A small spectrogram FSQ autoencoder, trained from scratch.
Model: 26.8M parameters, encoder norm layernorm, encoder activation relu, encoder patch size [8, 8], encoder width 384, decoder norm groupnorm, decoder activation silu, decoder widths [64, 128, 192, 256].
Training: adamw at rate 0.001, 11200 steps, batches of 32.
Data: trained on synthetic speech, music and everyday sounds put through simulated rooms and audio effects, 39062 training examples, 9.2 epochs.
Rows from block 2 of the decoder of a small spectrogram FSQ autoencoder, named by matrix and row number. Rows with one number belong to one channel. Each number is 50 + 15 x the weight over its row's rms, rounded and kept within 0 to 99. All counts start at 0.
After each channel's rows are labels from the 100 clips, of 14976, where the channel reaches its highest value: "top examples" is what is common among them. Only what is clearly more common there than usual is listed. The data: synthetic speech, music and everyday sounds put through simulated rooms and audio effects.
# convs0: first 3x3 conv (decoder.mid.2.convs.0.weight, 256x256x3x3, each kernel summed), inputs 0-127
# convs1: second 3x3 conv (decoder.mid.2.convs.1.weight, 256x256x3x3, transposed, each kernel summed), outputs 0-127

convs0.36:38 49 43 52 56 25 10 57 43 57 55 38 44 34 12 41 37 52 67 56 74 62 35 43 36 49 53 33 56 19 51 48 31 51 64 34 16 34 28 29 36 29 34 67 42 21 18 22 30 30 37 40 47 37 42 57 16 49 33 64 60 79 48 36 34 39 36 30 35 32 69 41 37 45 56 40 40 54 52 45 50 56 56 65 70 29 33 32 23 54 54 59 43 30 55 39 58 23 36 40 46 51 25 60 56 54 43 46 26 11 63 42 37 40 69 19 60 42 43 29 59 54 54 29 54 40 49 39
convs1.36:50 39 76 48 62 52 33 62 47 53 49 67 63 58 55 57 57 33 50 32 41 23 61 56 57 45 21 64 25 37 73 45 63 53 54 52 42 55 49 48 70 34 35 51 58 53 60 68 66 53 50 65 17 48 56 35 39 63 50 59 40 23 76 59 63 63 67 18 60 33 42 44 40 43 21 50 70 34 20 58 46 66 39 05 48 62 43 78 35 44 52 57 63 70 33 65 37 74 78 66 57 41 55 44 42 30 57 79 35 42 45 69 50 68 47 40 51 65 37 61 23 60 37 66 67 57 57 63
top examples: drums

convs0.73:36 26 55 47 56 43 40 69 33 47 60 21 42 46 31 56 27 18 43 51 45 35 29 41 62 36 55 21 50 47 41 60 46 46 55 44 58 22 47 65 27 56 77 58 46 00 53 70 13 35 49 30 56 58 46 55 56 31 49 21 40 55 25 63 54 35 50 38 47 00 55 60 40 63 60 49 11 72 74 48 62 68 45 44 57 10 52 17 46 32 60 31 48 44 52 52 52 52 54 59 49 51 36 57 43 59 47 52 32 11 33 37 06 48 18 49 46 60 43 65 40 26 38 43 34 42 58 58
convs1.73:57 57 36 38 55 49 42 57 78 55 30 40 65 36 64 62 37 31 45 77 57 33 33 41 15 74 46 67 31 35 32 39 69 71 66 52 63 40 45 57 52 53 64 49 45 46 63 50 69 39 39 58 45 46 72 66 34 65 57 88 52 47 78 15 51 77 46 79 56 47 45 61 19 53 49 54 31 53 65 49 40 33 63 57 45 71 55 59 13 62 52 65 69 43 64 46 27 58 40 37 44 48 52 32 53 71 25 67 56 80 48 74 81 44 56 66 47 50 49 29 50 53 54 45 44 42 55 39
top examples: telephone band

convs0.0:65 42 54 47 49 32 44 65 15 59 51 81 46 46 46 68 51 44 38 32 16 51 43 35 31 46 60 31 41 33 46 43 50 62 53 43 28 52 92 38 74 47 27 48 50 32 36 41 67 58 62 33 35 11 63 79 48 54 20 74 47 63 77 66 59 23 13 35 38 57 54 29 31 46 28 51 43 29 44 46 35 47 74 28 43 24 42 44 48 54 47 55 54 42 57 47 47 43 28 25 52 39 46 50 26 59 25 51 37 82 49 44 61 28 43 60 41 52 49 23 53 33 62 41 51 47 55 56
convs1.0:37 66 68 61 57 34 45 45 44 42 65 47 62 39 44 36 51 69 41 37 61 55 46 75 56 62 61 57 87 37 42 76 68 20 68 38 47 39 11 31 33 54 52 60 55 73 50 41 45 48 61 54 46 71 48 18 59 51 57 57 66 71 60 41 37 34 70 47 49 66 65 87 75 48 59 62 57 51 68 51 73 57 48 59 37 35 71 67 54 49 49 48 33 62 60 44 73 41 59 53 49 52 69 76 66 42 65 53 49 52 39 36 60 47 50 37 44 68 42 75 41 28 35 38 42 64 49 33
top examples: distortion

convs0.150:54 49 49 38 40 42 00 50 66 58 42 44 54 41 40 31 44 35 47 60 29 48 27 49 40 52 39 38 14 51 38 46 49 51 45 39 26 58 42 25 54 36 48 50 47 51 46 33 43 01 31 49 64 46 49 60 43 60 43 46 45 55 44 22 36 38 36 34 23 35 41 17 29 49 33 36 37 35 27 27 36 32 16 38 50 35 15 37 39 60 39 46 43 34 55 52 22 32 40 43 37 24 44 38 37 42 47 49 21 43 38 41 38 45 39 19 39 42 17 35 55 39 53 46 39 47 49 47
convs1.150:53 49 76 52 46 53 46 48 39 44 31 66 71 40 61 37 61 53 23 64 38 44 47 60 53 52 07 57 29 50 59 42 62 38 60 70 34 68 13 37 73 58 64 43 45 65 55 70 62 39 47 47 46 52 51 39 62 59 52 30 70 33 62 44 60 59 58 37 33 39 39 66 54 49 34 46 60 53 31 52 54 49 22 35 38 43 43 82 55 57 55 34 41 83 49 42 27 59 56 60 47 38 68 26 44 29 52 62 45 37 56 57 44 62 17 64 40 73 36 51 28 71 41 62 51 57 53 48
top examples: distortion; dry

convs0.116:40 50 40 48 51 64 39 54 44 62 32 22 70 60 40 46 43 28 22 50 16 50 40 71 74 51 42 27 43 40 51 38 54 49 54 55 55 36 23 32 21 41 76 56 48 16 81 54 24 50 26 46 77 48 40 39 54 49 64 11 53 63 23 35 50 41 53 39 27 18 32 49 51 41 79 41 18 61 37 50 51 55 41 52 28 40 63 51 18 13 43 33 51 50 44 54 38 58 64 57 38 44 39 39 57 55 74 46 38 49 30 47 32 56 16 13 38 52 45 51 60 29 54 33 67 67 58 39
convs1.116:46 65 51 41 26 41 51 42 54 62 46 42 38 55 67 40 47 16 30 39 68 29 43 51 35 42 50 84 38 48 70 49 34 60 66 32 65 53 21 24 72 58 43 37 53 38 28 59 30 34 33 31 37 69 60 52 59 78 41 68 60 60 74 33 45 52 63 72 62 17 41 52 44 50 52 66 75 51 46 61 41 44 55 50 81 51 56 69 26 76 64 69 73 67 49 59 36 58 40 51 55 43 48 39 52 76 49 81 47 68 61 38 74 43 68 52 54 55 49 71 38 45 57 53 23 44 48 37
top examples: everyday sound

convs0.120:32 35 34 25 52 21 48 57 35 37 59 57 65 35 15 48 39 37 13 46 60 62 36 47 30 68 62 51 24 97 38 60 30 38 52 37 49 53 38 38 43 42 79 47 53 45 37 54 55 50 31 41 51 22 40 45 36 72 40 57 21 70 61 40 45 50 19 43 40 30 66 73 58 58 39 50 30 53 33 48 69 39 21 70 40 36 37 46 49 48 32 55 37 54 71 46 45 29 30 51 52 37 49 95 51 36 39 31 29 49 43 52 37 54 12 44 61 52 44 65 44 09 38 46 52 50 67 35
convs1.120:57 53 62 32 58 55 33 37 50 42 32 42 68 43 63 83 13 56 27 62 74 33 41 19 25 33 46 38 74 61 80 38 65 57 47 64 60 24 40 57 63 47 37 55 54 36 57 41 36 76 49 59 54 79 43 57 30 33 45 70 47 62 50 37 74 48 86 40 33 53 50 48 62 60 36 43 64 61 66 48 48 32 62 45 36 30 75 53 41 63 60 63 79 40 26 42 32 56 45 35 44 79 23 76 49 37 54 60 51 50 41 49 91 34 57 42 35 55 57 49 60 35 67 49 67 43 68 39
top examples: dropouts

convs0.213:38 38 41 44 42 22 54 59 86 48 52 35 39 31 20 32 58 86 45 32 31 30 50 45 28 18 54 60 31 48 50 59 49 44 51 51 51 56 46 57 24 86 48 60 46 59 23 47 40 36 62 43 38 51 55 29 40 64 38 78 40 67 65 38 24 83 41 51 31 64 56 56 48 71 65 48 18 45 58 36 54 37 61 82 41 75 52 34 17 44 46 40 51 20 60 28 61 58 44 48 57 45 23 58 43 44 43 58 64 64 30 65 41 47 59 55 45 36 30 39 53 24 44 51 28 36 43 35
convs1.213:51 48 67 70 74 67 51 50 49 63 36 53 61 70 44 64 25 65 45 22 23 53 52 56 64 58 52 35 73 46 45 58 60 50 45 71 49 37 74 52 29 71 40 64 31 35 61 60 73 50 48 42 30 52 41 77 27 45 49 71 28 52 58 53 68 43 45 54 60 56 46 27 53 37 46 61 42 54 49 53 49 56 48 28 30 54 62 36 66 34 28 45 69 76 26 38 53 45 65 44 59 35 49 44 44 39 15 27 42 72 17 19 69 53 30 73 53 53 44 49 45 40 35 33 54 43 46 69
top examples: dry

convs0.242:54 52 48 71 63 51 60 61 40 60 16 45 49 56 38 54 45 40 46 44 37 27 55 53 31 76 51 62 38 39 40 54 32 29 62 56 47 30 69 61 89 50 52 27 41 37 85 63 53 48 65 51 49 42 59 52 63 63 56 55 59 59 37 52 60 45 54 60 47 22 36 92 59 76 30 56 40 49 66 58 66 43 47 40 55 25 45 70 57 69 37 47 30 63 39 93 25 53 53 37 40 51 34 58 42 47 35 47 59 50 34 58 58 27 84 09 32 49 46 65 48 24 27 49 55 40 57 47
convs1.242:53 29 24 24 65 64 39 42 42 43 62 66 81 40 45 39 33 83 54 22 40 54 58 42 28 67 77 44 41 42 59 08 40 31 64 46 38 62 77 42 19 64 57 57 43 36 56 38 70 49 51 40 41 32 55 60 47 39 31 50 60 85 44 42 39 55 44 33 74 79 64 36 44 32 62 52 59 30 51 47 11 69 50 45 28 68 32 55 23 31 58 32 39 20 32 27 77 25 42 40 54 74 41 75 41 57 56 40 39 72 51 54 56 29 31 64 51 63 45 23 21 38 52 56 44 47 53 40
top examples: dry

convs0.124:57 45 55 37 59 36 36 42 55 50 55 65 20 39 32 46 49 21 33 27 38 29 34 38 42 79 47 50 20 35 15 45 57 41 52 22 46 60 35 52 49 61 58 34 37 47 50 52 65 66 44 33 42 52 49 45 41 66 46 05 48 75 54 42 42 17 47 39 43 43 29 21 55 43 26 54 46 83 22 38 71 54 33 50 68 88 47 45 36 61 41 42 46 52 51 51 28 46 52 40 40 47 63 48 52 26 51 48 40 43 34 64 29 43 29 31 48 56 63 43 28 30 73 47 45 54 44 39
convs1.124:68 43 70 45 40 41 55 57 59 36 26 47 53 53 26 53 47 37 47 62 73 50 52 50 58 30 51 37 65 60 54 55 51 30 32 37 38 23 13 29 65 41 51 59 52 55 42 56 06 44 28 59 46 55 62 52 52 59 51 55 51 63 58 44 35 39 67 63 44 64 90 57 57 47 37 54 61 65 70 40 71 21 62 43 41 55 58 45 29 56 53 69 61 24 66 47 36 61 43 31 55 66 47 55 40 73 64 50 43 55 27 28 67 38 71 71 41 72 41 55 63 53 47 39 44 61 60 34
top examples: reverberation time: dry; dropouts

convs0.7:33 52 29 43 59 34 43 48 35 54 58 57 61 58 44 50 43 44 48 35 16 51 43 67 55 39 63 37 54 36 43 60 02 68 50 43 37 38 34 60 37 24 59 66 58 66 18 35 29 53 27 28 44 42 56 53 42 60 06 07 50 51 11 55 40 01 40 38 39 55 38 53 34 44 52 34 54 61 61 30 41 49 58 65 70 25 42 35 40 47 34 79 78 63 38 39 53 43 53 39 45 49 29 42 37 18 60 49 49 79 38 52 45 59 46 65 65 43 44 32 45 30 47 43 52 44 54 62
convs1.7:62 49 70 41 30 51 39 55 48 51 12 49 59 50 61 21 58 33 40 46 44 39 60 68 28 78 60 55 38 86 53 53 24 50 30 39 69 49 32 55 64 66 46 44 33 66 45 57 63 60 46 38 81 54 48 62 41 63 46 62 29 74 85 54 55 62 70 37 55 38 42 92 40 40 53 36 33 51 38 33 44 18 59 51 57 45 49 53 33 58 33 54 56 74 60 48 62 46 49 58 42 58 56 80 57 62 48 00 54 61 36 35 78 46 68 27 48 41 37 62 42 40 58 57 25 48 53 28
top examples: band

convs0.166:52 32 37 52 37 40 27 47 32 33 50 45 41 40 49 57 57 61 39 50 48 49 51 43 62 36 56 44 41 81 36 45 70 47 41 45 09 43 74 28 38 43 75 40 32 52 35 30 54 28 33 43 60 51 51 64 39 62 32 17 44 50 56 30 45 55 46 61 53 62 61 47 32 51 31 35 85 16 35 41 20 51 17 42 46 14 21 59 83 63 57 28 55 51 53 32 33 32 32 40 56 32 47 75 59 22 52 35 03 43 54 57 32 34 38 61 32 58 34 51 62 64 47 28 61 31 37 54
convs1.166:17 48 47 27 39 29 46 54 37 53 74 37 50 54 41 41 61 58 71 48 60 57 49 63 43 32 64 71 53 32 58 97 33 38 62 55 37 48 47 49 36 59 32 61 55 64 38 61 42 66 64 21 39 40 48 52 60 44 46 65 33 59 69 87 43 22 61 56 43 58 39 36 65 48 62 60 27 55 48 49 60 70 54 70 70 55 53 68 55 65 35 10 30 55 46 47 91 43 42 55 55 72 37 34 67 41 57 68 60 40 44 42 55 43 63 63 87 41 63 43 47 32 34 52 53 52 48 20
top examples: number of effects: 0; band

convs0.10:58 57 41 43 42 48 43 40 44 39 59 38 81 44 38 50 49 29 44 27 17 41 39 51 31 27 43 43 46 51 53 62 76 53 39 44 35 40 49 42 56 27 64 54 53 60 39 64 48 29 02 30 46 32 25 46 47 83 38 44 59 39 41 50 40 13 46 32 48 09 61 37 49 56 41 52 42 53 61 45 50 33 77 63 71 25 39 47 47 29 52 56 72 51 66 25 54 66 41 44 47 73 20 51 41 57 44 38 64 74 55 62 64 33 60 37 45 51 40 44 26 25 22 43 52 56 43 56
convs1.10:61 48 76 53 60 43 38 43 83 53 37 52 37 54 56 46 21 44 45 90 84 57 60 43 31 81 34 49 59 63 52 49 27 68 55 46 68 58 16 36 40 63 74 46 28 59 65 46 45 60 76 52 54 69 68 54 53 39 61 75 39 57 81 38 55 39 72 75 50 78 41 77 18 53 63 47 41 68 46 68 48 33 54 84 54 69 54 52 29 54 52 54 54 47 52 59 33 36 45 38 61 32 64 57 52 40 51 27 47 59 41 42 51 72 53 47 51 53 45 32 55 52 65 53 63 59 52 46
top examples: dropouts; dry; number of effects: 3 or more

convs0.155:35 49 37 58 77 37 53 42 33 41 39 29 61 36 28 49 45 52 36 46 29 66 54 54 44 59 68 46 48 19 61 43 36 44 52 68 56 41 44 41 43 30 28 49 45 40 39 48 59 42 29 56 44 35 36 46 55 54 26 45 44 41 56 44 43 50 40 61 47 39 51 77 60 25 30 50 54 61 74 39 72 55 38 89 36 54 52 31 07 48 46 37 39 38 54 34 56 57 48 46 37 44 28 84 37 80 47 39 47 31 34 65 51 26 39 55 50 56 27 21 56 64 37 43 28 66 42 25
convs1.155:49 50 46 60 43 42 53 55 39 38 52 73 51 39 12 68 45 47 69 47 74 44 51 71 15 57 52 49 17 92 30 41 79 46 52 59 68 37 47 76 61 54 63 42 29 20 39 72 51 49 71 62 61 51 58 35 58 57 27 74 43 81 73 26 49 74 46 20 39 93 59 64 37 55 51 23 71 54 31 44 49 35 53 50 43 86 60 62 65 64 42 52 36 26 45 45 55 40 44 49 41 43 56 62 41 61 67 29 56 64 39 49 44 64 41 74 17 42 62 63 42 38 51 43 58 56 51 44
top examples: everyday sound; dry

convs0.133:46 35 43 70 37 25 28 36 44 44 36 03 67 67 39 43 58 33 73 55 50 49 36 40 26 52 46 51 55 45 44 51 77 53 46 34 50 45 28 38 39 37 69 80 64 45 39 26 41 37 31 52 45 59 49 59 22 60 48 13 54 46 95 25 35 41 67 22 48 21 45 65 42 59 41 55 73 42 45 28 54 45 49 54 57 60 50 45 92 56 45 49 56 46 78 55 78 56 24 59 48 76 61 42 66 37 54 63 27 63 43 51 38 56 73 64 46 33 40 66 39 23 56 38 56 39 35 57
convs1.133:78 55 43 42 68 45 58 44 53 58 61 68 66 62 54 49 54 62 01 64 43 47 44 36 54 62 76 58 23 80 33 63 49 51 43 66 54 56 42 53 53 45 71 52 45 50 63 48 41 49 32 74 78 36 55 55 62 35 36 09 40 49 67 47 45 67 49 45 45 43 34 47 75 52 67 41 72 49 32 46 55 43 49 69 48 84 52 51 74 59 60 50 62 30 53 55 10 38 40 45 42 37 22 72 31 39 45 52 58 48 39 30 48 67 43 63 52 43 46 45 49 51 53 63 47 63 42 50
top examples: dry; everyday sound

convs0.107:60 28 47 24 75 72 33 75 35 34 33 32 79 42 29 38 58 49 48 32 34 68 37 68 57 37 68 35 32 51 51 49 52 51 24 60 41 57 23 34 28 58 72 51 27 23 82 35 33 36 46 54 61 35 63 59 44 58 21 35 31 78 52 50 34 52 59 58 37 69 12 44 56 45 44 49 43 44 63 26 45 61 46 50 43 18 40 20 51 29 35 15 45 60 44 44 33 23 40 48 55 34 48 70 42 57 50 43 35 68 15 32 44 16 17 12 34 58 47 44 65 39 73 45 50 66 60 57
convs1.107:77 67 34 61 28 55 53 49 68 38 28 33 72 38 62 57 37 42 28 37 40 39 50 73 58 62 53 58 34 43 45 59 56 54 79 29 56 42 48 39 34 35 80 58 58 48 35 51 53 43 56 34 44 62 71 62 62 65 36 91 77 64 78 49 50 36 39 64 55 33 38 64 43 34 59 51 71 65 66 27 53 21 56 35 47 48 42 50 61 51 39 56 99 56 57 41 35 45 31 32 48 42 74 50 47 40 65 47 64 55 40 55 65 52 82 53 55 44 60 44 41 61 58 56 32 48 31 27
top examples: dry

convs0.198:52 36 25 59 41 61 00 41 52 54 33 50 47 36 41 32 38 37 26 56 41 49 37 43 40 49 38 27 35 59 46 40 41 56 51 49 46 34 46 25 44 32 66 48 44 47 51 35 40 00 24 43 74 42 57 63 44 61 34 32 46 54 42 34 52 55 27 35 33 50 46 45 28 68 27 45 24 25 25 31 29 45 23 50 35 38 21 32 12 51 40 52 60 42 65 55 32 38 40 37 45 39 40 56 37 54 49 39 25 55 44 39 52 44 35 44 45 44 20 37 52 43 49 45 52 51 60 53
convs1.198:59 21 57 47 67 57 36 58 54 58 45 68 73 38 49 37 48 54 40 50 49 46 75 62 68 56 21 42 36 63 86 61 41 45 47 66 31 81 34 45 49 43 65 56 47 58 64 69 56 35 48 52 63 42 61 43 50 64 57 40 55 31 63 54 45 63 45 10 78 49 47 36 55 49 55 47 48 26 21 58 29 70 30 48 39 46 40 68 45 40 65 27 32 75 48 56 38 45 61 65 70 37 67 41 55 39 79 74 14 55 54 68 46 60 28 46 51 74 32 58 39 66 44 72 47 57 58 54
top examples: drums; number of effects: 0

convs0.92:60 45 15 53 50 42 26 60 40 45 42 61 57 45 28 35 41 50 70 40 80 50 34 46 43 26 23 51 48 28 46 40 38 43 41 52 44 35 15 41 34 52 28 48 45 24 42 43 24 44 57 63 32 46 64 70 28 40 43 35 54 69 65 58 33 23 55 42 43 18 39 42 35 61 34 48 22 59 29 36 48 40 53 74 65 82 59 16 63 32 35 65 62 55 67 50 77 36 57 53 38 59 46 04 54 30 39 39 31 32 48 31 17 38 44 28 52 58 50 25 28 56 58 48 59 47 50 67
convs1.92:62 65 61 44 50 77 31 43 51 55 02 47 72 55 72 33 39 37 00 54 60 52 60 35 45 57 62 58 21 70 59 43 63 46 43 42 73 43 43 45 43 61 71 73 68 44 48 67 24 36 35 38 65 42 62 57 37 45 48 68 52 19 58 25 49 58 76 52 50 54 43 69 55 57 54 43 78 57 73 35 62 25 46 63 36 66 49 33 31 51 45 67 71 27 71 76 27 34 54 22 55 45 61 41 34 44 49 44 53 71 40 43 62 48 66 66 61 51 28 40 63 35 42 54 46 63 65 49
top examples: band

convs0.157:24 36 68 61 44 39 49 37 33 26 21 30 37 53 38 72 49 51 29 55 64 55 60 31 30 57 50 69 46 66 50 37 39 56 57 69 31 36 60 37 69 55 66 42 51 40 25 39 57 56 57 50 48 39 26 62 45 53 57 45 47 44 84 41 62 35 39 51 42 67 55 75 44 46 50 39 75 51 38 65 47 64 50 45 27 12 39 99 35 52 20 73 53 46 70 49 41 29 21 60 44 47 39 57 67 69 55 57 55 26 74 52 42 33 46 45 41 43 31 34 49 62 82 32 49 31 41 27
convs1.157:93 58 47 46 33 45 58 54 75 57 60 69 46 36 33 48 53 58 17 26 59 48 61 46 43 62 58 46 32 83 57 41 57 36 54 36 43 57 50 41 70 51 38 40 56 31 28 72 20 60 44 31 49 55 50 59 48 34 35 50 44 66 87 66 35 41 74 57 40 42 52 31 77 52 56 37 51 55 60 33 46 60 48 68 57 90 28 33 87 59 48 21 32 37 27 22 57 40 45 50 54 44 52 60 44 48 70 68 52 78 24 51 72 49 24 47 56 53 52 61 68 68 58 46 51 59 40 40
top examples: everyday sound

convs0.252:62 39 27 57 67 55 44 55 53 85 24 63 35 41 39 33 49 47 38 62 67 62 49 68 39 66 73 89 44 59 45 42 39 35 58 61 57 43 32 50 43 49 09 36 50 70 53 61 32 31 55 31 49 37 29 57 42 25 57 76 46 52 56 63 58 56 44 35 39 64 49 46 49 70 53 57 60 56 33 78 43 45 40 58 73 40 56 50 59 61 37 75 57 46 67 60 46 63 57 48 37 56 74 29 42 80 32 44 52 02 37 70 53 54 61 70 54 22 45 61 55 23 48 42 45 49 43 33
convs1.252:56 37 55 26 74 73 47 29 51 60 53 78 56 43 31 44 45 77 46 20 29 61 55 22 61 53 71 49 53 53 56 18 55 43 55 49 60 63 63 76 84 57 46 43 22 63 50 37 57 48 19 50 76 45 39 48 32 24 43 33 35 48 36 43 41 52 67 36 56 51 80 50 67 61 38 56 34 58 52 25 43 43 50 36 23 48 27 40 38 38 76 33 34 37 26 40 44 52 82 42 67 36 55 48 28 72 49 29 27 64 41 43 64 25 40 55 45 51 40 66 53 00 42 58 67 44 45 37
top examples: dry

convs0.5:38 39 47 50 47 22 46 50 55 43 49 64 40 27 44 66 46 45 35 48 30 61 46 49 38 34 46 30 26 40 29 53 20 40 42 59 45 55 48 46 49 49 33 53 50 33 67 50 24 64 38 55 31 21 51 55 35 49 47 83 39 45 40 48 51 32 21 34 44 35 44 32 49 39 59 42 00 66 46 54 49 27 64 54 42 78 38 38 47 72 64 70 70 46 66 49 51 69 25 51 37 44 49 39 26 65 27 68 54 46 34 62 96 51 71 66 40 48 83 36 59 48 54 32 54 52 50 36
convs1.5:28 56 82 52 34 30 41 48 62 39 19 49 55 49 54 55 44 56 58 62 51 49 46 55 43 60 85 67 45 63 56 30 99 23 52 58 69 54 37 74 40 62 52 66 36 57 41 38 48 63 55 61 66 64 54 48 57 66 63 37 67 77 44 45 65 55 72 32 68 34 57 72 36 48 29 57 75 58 61 71 42 41 31 63 49 61 57 63 40 52 27 60 49 40 59 52 66 42 74 56 40 35 71 66 64 73 68 60 27 73 53 12 56 40 59 67 41 58 37 85 41 51 31 60 33 53 53 51
top examples: distortion; dry

convs0.39:62 69 36 21 40 78 44 54 38 48 61 45 63 62 27 55 58 37 55 60 34 59 52 48 36 79 32 57 47 67 54 44 54 42 54 55 62 68 09 66 46 36 69 45 44 33 68 45 31 58 32 38 65 31 43 59 56 43 47 61 41 64 57 56 47 41 46 38 49 14 07 23 39 40 57 39 19 41 34 60 44 54 37 38 42 71 44 51 38 40 62 34 35 49 54 51 35 19 43 45 42 50 74 25 45 27 75 59 23 63 35 50 51 52 54 25 57 41 51 45 35 39 68 49 77 54 54 31
convs1.39:23 58 51 55 32 47 46 50 44 62 49 46 27 49 80 58 40 34 49 37 52 26 47 44 36 44 80 40 78 55 45 10 34 49 67 62 41 45 68 36 71 46 27 58 72 56 18 37 60 39 42 66 35 43 59 60 45 27 29 46 63 52 41 54 62 68 50 14 49 19 56 62 69 53 45 64 55 44 66 65 56 39 44 24 38 46 63 67 32 51 41 70 63 76 49 48 86 63 75 62 53 59 53 49 74 55 43 58 48 56 46 43 50 50 65 66 46 63 55 59 50 77 37 50 32 58 49 43
top examples: dropouts

convs0.180:40 59 24 45 57 40 25 52 35 36 17 42 54 58 59 56 51 36 41 47 37 49 47 59 43 50 54 64 27 34 52 51 01 25 60 50 44 53 27 45 57 78 51 74 61 53 37 46 41 64 49 48 53 42 51 59 32 75 50 52 37 80 66 40 43 46 44 88 49 75 56 60 62 37 42 72 33 41 52 44 62 54 54 79 40 68 44 38 53 61 48 29 76 41 85 53 50 45 41 46 55 34 19 58 62 27 40 49 33 53 51 49 68 43 52 50 60 55 48 47 73 06 64 38 46 66 58 40
convs1.180:47 33 50 75 39 55 41 61 31 42 55 40 59 11 40 43 50 33 38 32 58 50 43 65 33 51 33 54 57 50 30 24 66 45 64 51 48 16 31 57 62 40 59 35 34 59 32 65 54 54 38 51 54 64 34 40 32 34 58 53 48 61 73 49 52 75 85 69 31 20 56 52 45 51 39 25 42 62 50 01 43 38 36 36 46 44 38 58 64 43 30 53 24 35 44 45 32 51 38 35 53 59 66 53 57 40 53 77 46 78 51 35 62 53 10 61 14 57 46 69 39 52 51 33 60 41 43 51
top examples: speech; dry